Rows from block 2 of a small self-supervised image encoder, named by matrix and row number. Rows with one number belong to one neuron. Each number is 128 + 32 x the weight over its row's rms, rounded and kept within 0 to 255. All counts start at 0. Numbers have three digits each.
After each neuron's rows are labels from the 100 images, of 14848, where the neuron reaches its highest value: "patch colour" is the nearest of a few named colours to the mean colour under the peak. Only what is clearly more common there than usual is listed. The data: procedural textures in two colours, tilted and lit.
# fc1: MLP up (model.blocks.2.mlp.fc1.weight, 1024x256), inputs 0-127
# fc2: MLP down (model.blocks.2.mlp.fc2.weight, 256x1024, transposed), outputs 0-127

fc1.316:093145129072115122141161163089111140127094086157111133104137168140006077126082080125159107062054153128164122106106140173057122150110133133127096101124090136137071123117132105099111159116140105127037117139116080133077139174131121073141115110126137097132153109169163059153083141120155138056170164212184158140158152105155114155159180118128103133160147136129118194083094144139076105102157
fc2.316:112138087191113149126145128172136134105152130198130198194136078125069130108095103142132079133094096122122145129136142156141218127119136147109201118089131104125148150109125156137122133132154135114181133101127067117099133130155126180077219128161120076092139148134122153087075133117109137182132151218152155087134145124096125117132159181114122126057089134131119103133173079160078185122228
patch colour: black

fc1.193:102132100109117129156152092075082125118153097161137123162136075140054134102129140141203130155144133134142110155137142082144138024057098134136148040171210121076157083159113143139135162089175097190115115110137114129112172172093013160124151158121094138135133120145085047088156149164128105129145119145104093116132166159134162122102130144133145103120103111108110211137104186128070122071137
fc2.193:127132158093097070145079153027108135140149102118135158129136088162124150171181117098117094164076103104106086133059153161103158112150155158089107119131141095164108088085110168133113111092138110183155122157132106155138139120105099101164077096124143149150096171157067107191125173105132170105189143245088122137160186135110175151116158146185180079138147105104118158182132090142116152083174
patch colour: grey

fc1.38:116129076132070137122174116083150145117125119128224128122101063191072144154118141169089104122155113146204090098206165126068118170129138167148120109138074128119149092145096075135081139145141121158149092135153128115121123142136143137076134123095106104129070102142158170135153105122185137116130135113184095178184173172139153116088164137158087121159171146132083055119152172131117142147130
fc2.38:139082160070109121078141166148153172106097160147091159095101128147137162174120110106171100138066115071100142163130155134166090192140099047133093137115135190105062077162155099136093093087132179150100134109115105102174081158135143153163156122060106161117104167146087092165153086102105142130147138068117147082083124132129115139137126119101146146144150146133135160104069106129106123116115
patch colour: brown

fc1.47:107152211123133123052135175152148134125238174083115117142119150115174099148097096069114097162121142117168138099181118094109115150126145165124158167144117165122082085143114124073134117095086085134156081117125121150121202106071086113147084105167103125126143147153118103154071135101130063150119184113171152174090140131119109146130101105091147135117079133103073107147195042154166141128100
fc2.47:106120170112099160148111149118151068144106092072090204104144161081152147054116126149127147101166096089143129087094098109165110130148118129153145197105125160149114113106132138166179101139118143053092227077185194102141122127156153123149112148084163102152206116123157152145189136140120109151098112113141159158078150110096143182113149146102117151129192072133149154133162116081152128101171
patch colour: black

fc1.77:026095167091102123096160159157139054096147085091103112144134154111145109133074137112124133125164154124138116107107138155125069126123086133129133102093087145095108162123145142160104142139111058142141116079096089139127130111135094115123142159145127135114166098083112083111088117119165103127123188098134156065126113109128078110099114094174119116137069110076140133102141103156173153089125
fc2.77:128150158120123132111121070255133137106124083110144152108120093124122135095141130115100142141137087096139078132083109130159117178111106121097160113112119103144120149153165097144118163154080107187167138077090165130151141136038156196091113081146128146110107087132127151090148114088078126117117161115097123097089122099133102109119104146196198147181117112140082139111116120104110158157125
patch colour: green

fc1.574:114123165140152144162167152181126153074184113146131078113114151133126143113141074078101124157121174157115131157173126093151126212144093130084139203134140136107119142149106195113128141163133114142114149120092147125128114094073142104146102131124117160143159114163082131208120134157106138139062165160125072085118093141139124136118120134114171173094151151086133000162125116144110136173127
fc2.574:156134157082157117122138142067129171151114140109188174152123075117131098139189118167147158168152108122123136139108216178081142086120079120149120160116086135141184191132154149108154139122110109056144152157119076176106134055130123085114102116139126111159152142171187117052130113146140104169143092091110131159136173174111149172169104123204127119101142127112131121121155134096113104107154
patch colour: blue; black

fc1.252:097144120112119161147147098133098130052158121176153158139156138172095204144142080100158155174122115147143098118164127140125137132153092135123122199139145097138145136162138148168135098113143100106149096115084169129058112161124151073124130145075123146119139099172194163064189135132132095097132156129160018134102129095117138157181118119082104183124096158098080123106114192106102103166168
fc2.252:152164113102129102067110124162211125198128245107140098119092134126136106156098143140136112127132218150083142125144154126116130181105118121143122098131102080102125074093131131109123072152157085121147071165141140080068107117070054108120083083084110147171114170146187089157119162152120142112159145163175074146129120049112129127181121090096173075080087165093128080133081102148169163084105
patch colour: purple

fc1.588:095088196146117144084120189120155126113152167119029097129123112110088159126144106139121096060133114162153169151149098105083098134086102182110110154094126104118076125122086075140117120123117047150122134076116122143129113109103118098157147165136131074139200125147159096192130118150147143064069193138168114158087095152136121098153132086119132130078161134074096150092117096137112144050121
fc2.588:085140074128104159142168119053173184078109090121107117141092148145123113147100112196072118097176100136118170102114074093160141147116181115117161093115126135135133137165161103180112202127098137105090167161149135143140086112135081146098089175116148134087217128158125181160122109161122123093132148184145120179119123111130162105128169149101125135150170086146215078083130125145107152066078
patch colour: black

fc1.425:103101083130103119129137141066238171108034159099159123127122195125118112114127091168101131138188100123113118143207139199117159130162101098151068138074084125135112175139085118123123142117094122102088141118147132167132082089145125088099102133065108077122107135116173148216141145062137138126108113145153079122140131131138061127134153106122080168140145173117079163119142164126075106121135
fc2.425:116113140170139145090133152140166101072135165145092129116094203111133103121096165169120124175126126085122129114136051164151083058109078141134130116131087129106160141105118099120141106130123108174156126148115147065145131151139104110099097138143103105066192074147161171198151151067136162131120127114147096141164153146132095161154123151124109132141190181155132068095119104136105165110127
patch colour: orange

fc1.146:019141129138119140114118132092162136162193108153126106146148137127138148140125125136145133133119121163116108123094123092122154215178080139192127142138124114128095175132123154101152133131132092141137056102136105097097148167146077101126153122114154100146118115088125072164107146167103164113118067142157127143131122138140153124153108143035169094066140108041127111118109123154120154150120
fc2.146:150131166100089155110144161155108116115161124140111139121112116163173151126124127153130143148154170132159185144196129127112101166115136122144143076152127073155192134091134026114121090103152078068162040107112110078125139118098119121095130091114156116092148154129130107133154150109124143107085140134113116092153124155134153109119166124104087173144116124162184074069113103124166125095139
patch colour: blue

fc1.287:124117180129114120099120191121110111104147105090148121138121117123151114177130141117135130141115079099133136110136157030048071101113125155170123124114072156125153146137137099144117093082113116068132158120106120074121184110133167038132110121159119052153122126200140141124090101132189112119119191129103143151169131132136162111132122133178154117145073130101053153123128100131073100173107
fc2.287:096150078169106135152124034125128146117152151129138102131131217134101130178150126111189092124154110123112129126110094112094156126113131135159166153134131131141146178123155113155124139119119135136121156123119146116130112121110108083149151139179183111050161159134115092197168152160105121128096126096066073061142124078134187121124133163121067063135132122129177123073118137133103122152181
patch colour: black

fc1.449:165058139131150165206134099088111153172095085092132112132139134202067178148133141143137131154123139148154101123158178028151100155152148149181148134122119140114127119134122152095093129119131132121150099092166122068135137146119143137153135104122151121122127094116168129135114103096126184054153148085107092130115086134129170120134157168049138130104141152079137138086123145153092103182140
fc2.449:158121155114095135136139066072135092145086132131128073096129097172180139144107116144075098150114119129140115133143130099138135061022105096054109067114144127119132163096120078105144162113121134183065180161144149142128119104115141163090100139086109134075188142181128151088160146141158134146156116191085131088131172161079091139174115137192064137147103119137093105097108128120143195068105
patch colour: blue

fc1.411:086137128080175112140116092061143117169123140124122110108148035144136134131051152166208125106125123155111106103220141187084116068144107102201080094125097116098166139144143129101134113127126107136131062072156087143091132160088090154131125118088136104120120148101105141040134168074146201129142073143175111086163143133118152147070150109172130115127125104148126104080171168092095158167092
fc2.411:153134122127133079130103132174149084097144100147112141143131146106113149161117094091211106170117136118169114108191174151126108110145156069177099121122154109125066146071100101134148058122173153118122075128131087109149114154156085151156133113129164126086177123097125112125195069150170157075089147075087054073142072109152144115146101125120097113117146133129131131191094116136186096084137
patch colour: grey

fc1.221:128145134134166156062118178158073087163169139113137084119121182082139128132137134064092106126093152135148167139159106018093134141093154131108164134151091170090161091134149104103168135093130097123118148150098171113120178130093165043154081101128111086172139120207148140138044135127150111154095122152167115144139096091163160193080172119171175120095077115088105116140132070170102142161091
fc2.221:090113104149135134122090126157124120152115152105105152149170149149080134129181144142161125156141156101137118135079150116110162160205093075161134150089167147163122215145131142099120136156119130111122191135175157152093094134153153089131114115141144017072084151067116108109105151136116095094143131125134124142138109094097135139133131158143144130126138152083128139122113094164142172124203
patch colour: black

fc1.351:075149075117102131088145154148160102107130111123173087116118078132080147128067136121100152145113152124130138129094105092102157170170109140201102089113124115139080156103150134068132093140117043174117171113128112131098140151095108097103066143107102081098119154125130133175128135097115135158133068134120123123189113120128090138172160137106170129120093143141081110160104151100097126144108
fc2.351:090193143093116200107083115088123105179151093111107133125153155198101194128130115169126140181151109139147112113081117102114142150144154151129147130178156069163118140129120158079156125119123161115175083089122105143124173190117114192152088125144124172145097194087159145174149161149095154148151094078124194085072143182111074152133108203092131121140132176127192099183117138154082139182177
patch colour: pink

fc1.135:120120134114142147155124155136103099120092135100183126141100070104107144110098124130136128132099166144142110170169133096127151112102159112125132085104150181078189108130137074110140110134166129098083097128086136181101128097074183068183043101076122121128156058212159148105148119148132113158140081152099122119121168110099143176130173107189173133089156138116154137165122194123093140187121
fc2.135:128139126126122099141154124081130193116116106124148196107067109214105092161112123196122102139135116173155089150067107131107146131203171077181132149149114115127139090148143114142139132120150157099104128112118130199142083090159131118120140139122115178119055139144167110108098130092132104128158171143166176131101141173148125095132111138134127128101189128144124085151156114106124151126125
patch colour: black; brown

fc1.444:165120133102130130120199095141105083142144145193126152104195105126148118150132127124154151093106136147165080143194121173153121132109065107107116122129184149145073178183115097135117105137132156113100140134067163127160131115104123110089129162126082097090142099215094021133138136112119139121131164170098055109121102134110140119187132124114076119162131077123058136151168128073128096095170
fc2.444:108161133133144167148136114144108110098114135074146157107117158106129093136174163088121208117069131132087132121084151160069107116125111109123131179134152139255141113120104224121149135105097116126128138112139156141079144122096148175166102135157067138189123203131100126193121145112128160160149159103140084092091167117116122130111106101150143104072111133187164117090171123093114125194034
patch colour: pink

fc1.517:121132108103151174152136111196193189098134148122127064085111099139106111127092106137098103079087154132131131155093099051122125127148159106097153110146193098118119084150141069075130142171131161093080175108108162136108129104119163143074115095144096131147106158125137157136123166141163123137162083123144121170131146129074137181109111114079102074166087080167100079165165119184137160089106
fc2.517:140171141238100129117112101076158148153133120132190112144102214088126113122172128106100089148145146129140067115130149099200134155110154115102161149178146188089123100122086125151105105123160114113129192186111133127122109131139165153139147115114159121131106103126142090145086107173204142130070135126133167124081100108107073132138169096106160146080123052089154124144073107146173116127127
patch colour: orange

fc1.719:112097120110169184120153132074115164155181095136131124142134091145125089135122094120115120132132186147139146131096184066110137080151109115040154176144123139131111185140137167099119172082164143137175093120137133179126131175168047044159116127095112138105131160162147089075133082142154117110151151130117116156107123155120148075157078128093117068121125089030116053155180171158098113126119
fc2.719:164120132095091074227131155103109100085117140124135096116128158113132162139144202098158104130115069145088137112151142126123163175110152181156154075092093116117142070125137161135110095112121164126105047102137131145102129081114049136186101116079097147164126076140108075168127126137129160151103154085138120113175122153122120065142060200204157149114154143103199132079137186060119144177132
patch colour: orange

fc1.462:127143123130129160099160158122154123199158154136135120124136021123114126128103056150046133128144139150127135152133176164094118089149146132053160143116124105114148146148149004108136153134137103149144183164076129161131177123140075118103098135138108130112117101140153123000136132125118076131128132127158080128189131149105140115140171126129042089139127122163129123142116161152133131022117
fc2.462:187143125081118098177113132149154124151167102088171150118141155098130145119166078095070120109128097128148113119080124125154140160137122155151095140079138156144064135118121255105094141141126169140109095131111162140108102084115113108145127123050142134168033130082058097106101185123170099126131163126081165121099117117145126112104159126102159207091127120104154143041128122137142087154113
patch colour: orange; red

fc1.756:145106124123115125076139148100100148086095180125116147127099106130121188127125150136161128120123154142178103128187202166150094189130141048170093102042094172106155126105095137112089109123109145051115131100112136119155069103171144089123164185084122067144163054173180152098147104122115157110137106089126097105131140111105103089108158098180155102119133154105125107126152180126120109146105
fc2.756:167123152112140134089152091048124142192156093135163180153110118146117117125094121137126131112124093162157143132096048119109125009104150108148119159144119119138140070119118137152122106177149126224143026117125097138138140164188061203127155133146133216113041120044116107124138182126125106138109113172130103119042126131137127127090084131177205117155129097126098139117173092140113141113102
patch colour: black

fc1.189:079109122145132124136154126142154153064085086129140093125133094138132157152122184139183144115125127153149117145135138061164144193146127140128158103128156138099142142153122175115174122142104139123128049124193111136149127064142070158150134128139093138156125143112101000161138143141136034146156058142144097158118111144130112162098098131105218179075153162040152094150177159154104128078109
fc2.189:141126122110113102169104142106136174152115146117139171086146146101162165154214139116124099110133100093093079102101095114186067132083190140180103126085122165088049098121092147096140096123144130095100155145154136111118103215129158098166130107062170143149090120149091174153096069128102143074106151090152202114071160097180117099152124069063152080170119118104102128105163094180190115098132
patch colour: green

fc1.642:091129181134148146064126148140147133108106099118097096136045085111174120153085149079148114145136115093035111168159143070069104156131147163116119142123088165124139155080152111070150137098110135096094082116103163130066144100067109063156098055149132064117153162149139103121088121095105091178104169138111147132132148128114166167146146142162124117158125126102088111088147083199136084158085
fc2.642:129143126196115164132081092126175126146144139134149129158116178137128115067125118122165056090132148095091127159082086136101198168130165108133160144105116151171133144168118121083160119131134141181143132097099161112095168127085191088104116132151197078150139152116132105147132129163138158138103119133135121106132122118117139169087142084166098201158125085151155161141157050129106139119121
patch colour: black

fc1.606:089098095092106116132109170164144149140127117144108075079047111187100151067099117128119128102117088157093116126173129161153150231162033111155090180101165120088108113112119129146138085155152121147110107098136123082060122205064180161139100151108109140148119094137094164167149114120106072124149108087150106105190152135155128166118128082123127228118129178149078013120121134098129138168097
fc2.606:154116152125085108179148142112116152092151120129160173141130102122133129105168181119049132179130156120155112111099138161199143177022080140123144090121134128174117151133102150119134093136118147164199076158147145103128091096110159152153153138049136178139126141135069122173151134157096082125122153081105154136120156120127142150148173151127145231111115160077141038110110143120130129105153
patch colour: purple

fc1.436:180141114138170131053127187150161107120116139150172099136098098050123144116129146070108087150110173119084141147158108005139167095102162151125160046098094160116138140086124130097107105157151087083140202139094107140167150115047122107084099163170101056129163094209168152103033146138114133144116140159108127154133140140108151148104146131178147147153134109142093099149159100148133145166092
fc2.436:161134156132096142191112107128097128134093175138114161113174152103131143122142074068166128168170121075112134107119165108105163145172143125158143172163143124211130173143137102149099178112108067121123136094152114158150129128108160081180117218156201087092142134156103122168138123089155104112161138144150122196143110105114116130178152168137099155129108148125117113184127122101110131113177
patch colour: brown

fc1.348:124101176100098139078105159132166110110108141115103114097068130114126121109182121087126055119123126149097135124109115142118125127138110096162071132069099151107139122076104133199153159097114106189069159106134125082146112125104130112164102232115117190138175118169132144115103088156093133133088047101098140111193158103140153117048098070157144099101120126115133088122141086106147081134060
fc2.348:127113157149120212147122147164133158111119176133126102169127143112158114117117174159175174085113116120111133118165192191094139187150083083110078060099123165125119149168133135085086178149146162173097118154169153151131100164105096134106111148188181178124125146100154142128101181122193181109126094159163069064154126180133116125076122125150153165118195084116113129150124124099098102112103
patch colour: black

fc1.378:115108141090158176118124100073174152153128127187122081131196119103145140155111154056107089150106141158095141127093087108105141148045073139145095120104150175139183085058061143096114207142122129141139127037130162161120160144142132118106097118154130158149162121138130155115092095111165083120070112109211066072129138132123186180172088036141136124098051098127076128163120139141064102114101
fc2.378:129134110170043063178167131148121132102115099105216152127135098121141135111147131187142119100118055051113152153206137126124084088228161112117168156107171134095095150121155112127093158130074217115071134148107115147143134120097193124116105093089123138111118085102105118116159100044255111113140124119151098168078134165155142081082130167137106120138176103130115123071123120119159149137141
patch colour: pink

fc1.742:104131163053092118120145174040137152169107122146114104080088091106131128099130154112147161109137107131121123111165119097068108068135084063173069081143138102081144165111142132140151067053145090100059051118176083119132165083100115148153121124095101131146096139108084128123135121167111103118132147130160105109146161118142161080140119083176142083179119085172133220109162113122139086143110
fc2.742:120130120155138127160146120128058156149117110086181152174089072098098137134136117100143078118128106136141116147149214130078093101109111138167139150088169081184101092114127143119173149098152121125118103139148131134151178087131062087138105128190089128194134088143120140123101107170163128153130179110100080162144179111202182139098147115207114094133091141126167143174218113116114095119117
patch colour: orange

fc1.299:098131163141129145124134161140156137074029087150152123146101117187133148116146139166087127143089115161114093137138174106150134215150136037125077103124144125076143144105101090123081141130124160158027097112167124121141080105123149157163129139128108142186132133137125126178123111115156214116133095121128119119149193148111166172142128139115100171119144121157147029114149184155098168144114
fc2.299:103054084169165103171135113142136188139094159080106138090137134096122151180157131088147118133125133144135125110146164057227123191114126127211087130096127203141090141120104115098147126113128150118107160143170168141108086134161150120118137098087176126090126115100085108172099118099087145116099159067124140110091122099136147119102153134097176153119113150119097136139105124125164094069135
patch colour: pink

fc1.736:089114146031113124134101102065091124173114106152102129140129197152124176114146188144042123140132131145141125149129111122095071199061168112079159136175140137092159115126100139121080134093107160126158109134150110112173114139098137157135103143148093161136143068137057073194105106104117187107100113074137133138136157143144181130099091116166162067033113148000160173117140177115145122097113
fc2.736:161133132194137106073135110140115126087162168129132117131185138118136121107134137131069121109065142104143124074179042128127120133190114148082174119116150123121133084128060124097138101107144110184127095184134144175160128113152201023078174162136121093081142098117138093113157184098138075161098093148115118148141093135121112115145124171134143186159104122143090127073160144164112115085126
patch colour: green

fc1.520:146145164164101162087109102124110189049076075122167120122106116134114194115121132209045127116135141114145139115153141088170153067131146165102170100086158092088154163099116116118136191120097182145078132165135155154115103062145126148102153135082142145110118128125176102069160083190153098123129132111137142217109172151087125166082138142096113079165176109109160084074156148165126129113091
fc2.520:141072089128113154166161108080143151189069099071155119111163174133122099206174145172151106110143176148125138105096135111083103140126138110124141126164103136183101130151148171148113093136137189117111189144140107106128136154117156177125134074154112082172104117078185126170109198123151149093127086056144179136128168097126086026123134150102137164153076143140160171115143126108140118173143
patch colour: pink

fc1.201:094133131122163156122146091096085056200132114149107130144135111163125118089086176146135127085134114133130172121096062128122124076111127104178117086130121128107147015113158008110115172145160143130128159128187158136126166255119164156132109135132111102136125170127097132019154125082112094135142111121148104125158165126112136128154095117128116107168128157160109084168155137137141141064126
fc2.201:169112108149178220141180112125151138157094100126148156094120140128143085154156094111124129103196150082128099166160172122110103137133126133155128124123173099229110052122120119098139137152123122143098113176155145119141065153134096155089157110122130103093164145120176118087095080123136166092099170132126113188096127083149076133127142134116127129106115121106089100081090136123124124165158
patch colour: orange

fc1.467:080140142061102161182158094029106106118150085149146121151124141213105162107096124143156146119135142126172152150106111082100132146136092156142166118177168107094128104143133034138140133082182160170153088156117109150156146142121168162163137148113126142113103128143131157130154162060176034116149100155145089146085126103128130148110068148104063140142136166140120081117135170174090161112141
fc2.467:157142113156074178126058131086101141154117128111137106151139153161133125144172166139209106171089148153083078101085115123109106143092200182124148074107116110129155068086137099133142095088103115158145121098145109171111143196130178093121130094133121100143100088116101154200064173070136130101109089077098122148173138129149111112104138144149125143187076113192104122142170140154097089170149
patch colour: pink; grey

fc1.179:126148110092073152077125083119107143125103122147157162139123077122171132128159164165100138078005125122168117138123166124106160140105059105049121169131120174123079100148112147083136110116177209121080140158105110134097117098130128106044110112161109074170091080095097177136077123189090114106105107119141144097109125098120084125078137104092160119162096079077079127101149146131134155157138
fc2.179:098115122080177063134106072109119168121129113135094120115128188130117105126188152109134140175149082092146126107108140127092106110163124084173108189131131105080148138129108082119163129093108135102162118163163192117090152148129110093208138147138116179183108129134149106151153115202075152084157092124110118084055152070159173120077062161075107087150124174128182065092094147091127120161127
patch colour: grey

fc1.75:140123141099135191169118091145166152119114161141129157120103137097110184156114186076085090109152126164081112140106162091164132073144132111173111163099164186144197192123164146062081130131107190096108058156152139117107138136089175166143096125158131133146134148185165142107123112120103162114140088111134120146103192127092152139132131132157148113127147166123108110128129115103160104164154
fc2.75:097128132130129127064133129082116173091162060146138071111107104169122073104125145126172172093152114161149120084125129114116087166120159093111137118153087152082112097107166096209135164058153092127060167140116166159106132165167106153085151130140147135102202133115142084113087115111124131117167190147159137104079126195118068109139150132116099145117131062097102157158172113169108180117088
patch colour: black

fc1.415:085127106096145128122140106089101118141135080127111108141136113129100168103115145104195127097112123107145126120103148081062137180119112114156145102138153133088113145156116155127136111111165134155123085169145160198140129087149124165126117096083086148144117131131049052187106094203138051117130103156122127131108132103134146119111111143116137044100129109108116188156123166160102066111120
fc2.415:163134139101176115128103157142096163136116064103143124142121162086106116175149096096139111126122188174146134163118112079099142192168140122190083109136152139164096161123101168144078170160109114132120148138087167077137078129133173066138158135097183178151102133139176167228099152126107170108107140177122170133097096090173137122103128129189148115174094114106148000092098117054101130169095
patch colour: grey